A small CTC image transcriber, trained from scratch.
Model: 2.91M parameters, moe soft.
Training: 12800 steps, batches of 512.
Rows from block 3 of a small CTC image transcriber, named by matrix and row number. Rows with one number within an expert belong to one neuron, the router's apart. Each number is 500 + 25 x the weight over its row's rms, rounded and kept within 0 to 999. All counts start at 0. Numbers have three digits each.
Before each expert's rows are labels from the 100 images, of 14848, where the router gives the expert most weight on average: "patch colour" is the nearest of a few named colours to the mean colour under the peak; "responds to" is what is common among them. Only what is clearly more common there than usual is listed. The data: numbers of one to four digits printed on busy colour backdrops. In brackets: how many of the 100.
# router: slot weights (model.blocks.3.mlp.router.weight, 16x192, trained with AdamW), inputs 0-63
# up: expert up (model.blocks.3.mlp.up, 8x192x192), inputs 0-63
# down: expert down (model.blocks.3.mlp.down, 8x192x192, transposed), outputs 0-63

# expert 3
patch colour: black (48)
responds to: length: three (74); white ink (30)
router.6:491489488484431497438508488519497476488474507482428480473540521522503488505493557504483526483487483497502511474504508533504499469485498466503513485522473491491484493500506503556483475477499489
router.7:510466485456482473453502538496535473532527506507518509510512514516500465530507541500478493473493534477510530525463492479480464511473516509521524516536512500539476487482459523516515493474492481
up.17:486508498502498513491513510499492506516496530451498521491486494496458482496526469546487508514528517515486455502548474496509525523489523475480528487445477500499513510570478483474542533490520459
down.17:501455507493505502534497524524503451522518451503497493489529538477492518531500495467521477471485525545522515480490500467494469494471518503487478536468487443473449488487516544559504496488509549
up.18:485516477488512520508469503502519516516502489509462511500476518457467507520537489526532469464497503559496526467510496456485494503472533499471532492518460491483464453474501510474445508518498465
down.18:479498514470500495535513569523506484498481486477503506479537466516524521520524472510476476520514483481490542539526505499519519467511480496521481527530498514484523491534537497477613490484510480
up.19:426495469490516521495507442561494479515521489452548471499519460496493478536496452497476475490527483508486503460462489494507462476515517499526526484532469524495531529528491504455506525525499484
down.19:523476512489530521545481545472506473477482512467509532464529515495534475498525521518525498497522478480523493509477456504492537493514480532512451516526522502462469517482514470470483485447498460
up.20:509532519512518497458467469492465462514521537499499496515518523510506481512468480510502524496442490495522504469550557536522505512480508518498517546461508475493453514499474491513513485511475544
down.20:494500501520504528524482480510465493527488488504479516553506541456520490450502473536501474513526492507508509530456487504590500480538507468468502533491495525507496494495534498472495513535492517
up.21:551490531517451493530519521527522477503510488482467507498517515493475547491505443458543480491496488502504525495482497512488526514471505474522547490468487502510493549459492481482498512508512500
down.21:493497544498483492504500533513494441493437509526506494574551503485519494493483533460520489527503522485535472523525450459517481492525510553530540480526472493478505465484483530526490500516506474

# expert 5
patch colour: grey (55)
responds to: length: two (95); first digit: 2 (32); first digit: 7 (28)
router.10:497491499482479488484522529470558492531492505469504513498512502560484501507492543484493533494489496459483502509486475513497460475466514553511525495558501536564467503486479514506479492502510530
router.11:483503517522460508525522504508541484517475483478471510486511543527504528496501538473506503518474503478481485493532483546499472440476510554554505524529483531548477500520501477493510452524479559
up.17:512511533519497483510509511545458550494501501536491503507500500483492488479510528524531531507498485514471496519508508474480527517474492469497473486508488472538496476498487474501527454517505517
down.17:505454480535499527505483493464493475476510501485525468506518484496475515521502520514482494537500497500544514489507484465505445527525477485480535492521500509527515493466480518496517513475489487
up.18:519478496459483509489540486491500516454486474507447491484475488468463460494499520512484530511496487493530493510469487555515499480497495482491462517506534480500500498524471543539494500513517487
down.18:517519489518516509505461506510506519541523480482504512491504455501493491537517439513461470511501489500475520523514514503514504515504446566475493482490468477500503514504501543467544467522520506
up.19:521478485457465490457520530528539491531503502475496443510491542486501512482520490500479497537502497508480485508491514485517464532502468461494492515496502487505495501477527492521485516462503516
down.19:483528505475529515488500496503474494481529528498479514485490448517516488519509512515521458465496497501524493527468474476489492517517476517463496477487497499453526478526462523500523463491470482
up.20:537538489486479497501515509438532502438487511501479505499461510492451453491491493473502510492520474552463481511482495452505524495484518505504509471505552506481483441511521483493508477477510545
down.20:494504484518508497489527485483494511516537550501518495475491496485494483509461509486531511531520508532496470500519467512444502531482477524497469520496509470486462453471520451477497493541484514
up.21:479494472478515484541502499496520464520489488469447474483425497497488543522500467471512489524471489508509523510486523534516525494504450481504451493525478509506471492492522510459512489489517506
down.21:553472512501488509493480475494517557486501565495556501508518511509452494513504536490515501473531484501519464526484525506494493532468491491507545514512490477478527459490557475508481526481483517

# expert 1
patch colour: white (31)
responds to: length: two (89); last digit: 7 (25)
router.2:499500509484475519545510480532509475475531475530455520480452580494502548511531526481477440505484511478506480494517500537510471497506527508544480565511499499520503501510498476490512491502462527
router.3:524474502472471514453510528480530465507517531499497540503487513525490486517498513483487528500504520479505510520478483474472482515463478524502527501535512475534475497478463538509494513454518499
up.17:505480516478551513467476550536523507514480503503500502490520494484538502531546502558484510495486515487513435473519544481477492500478505444507483499545537505478522557499484503502502493545497502
down.17:482489506480478455503510522519547465508486508515484508504498473484524492528541521511469497510482537477527547517480541477510410494545491489499505549498540505474494506524541464533461491508501535
up.18:444467526494499493505456458489491498493493514448509504479496479462481488511492550547511551460490474483517491477453482506531463503517497513520524441484467514511493516479478536487551490491525475
down.18:496498501517532508540490489483472482532474483486535514481485490458499476560462514512472472511513519513522492504521528479507485504466549516511531523506504485532503401494511494529517501436510494
up.19:505509510529539470517516502477476498473465536453512524465486497502469522514522500533509509507516504494444480537529472499446531522483524505492474546478472478508524503512500498481468485553524502
down.19:531457500482467500478515519513499516474459507480473502519515501531488528495532537484508511519516517507510492516534554535482503500516487557510481491542539487549496555463510546491492511511487487
up.20:521519497536494512523512474519513484536470518517506494535508522513481535484517502477476503490488489576490541483503500479424510494528436500518538468519467492514501459520522527505508498511480451
down.20:493500444481434497493514506518529507499516475514511488503466508450488493502476494518519520509486519518510479484503506480496490505513533494491507498502500495487515507472498507533512465538491515
up.21:503520525500542511480507494516503482505509514520510501507498493505526533478506475510504510499503499485498478485541513508430519505528487520459488485512531483512491520506486502509457505526545458
down.21:518484520471495452454494496532475511505432499501465503515530519531504519457552503500501531479494501514509514527490527533457565509481510471498490488514485502511486532482490516516499520499528458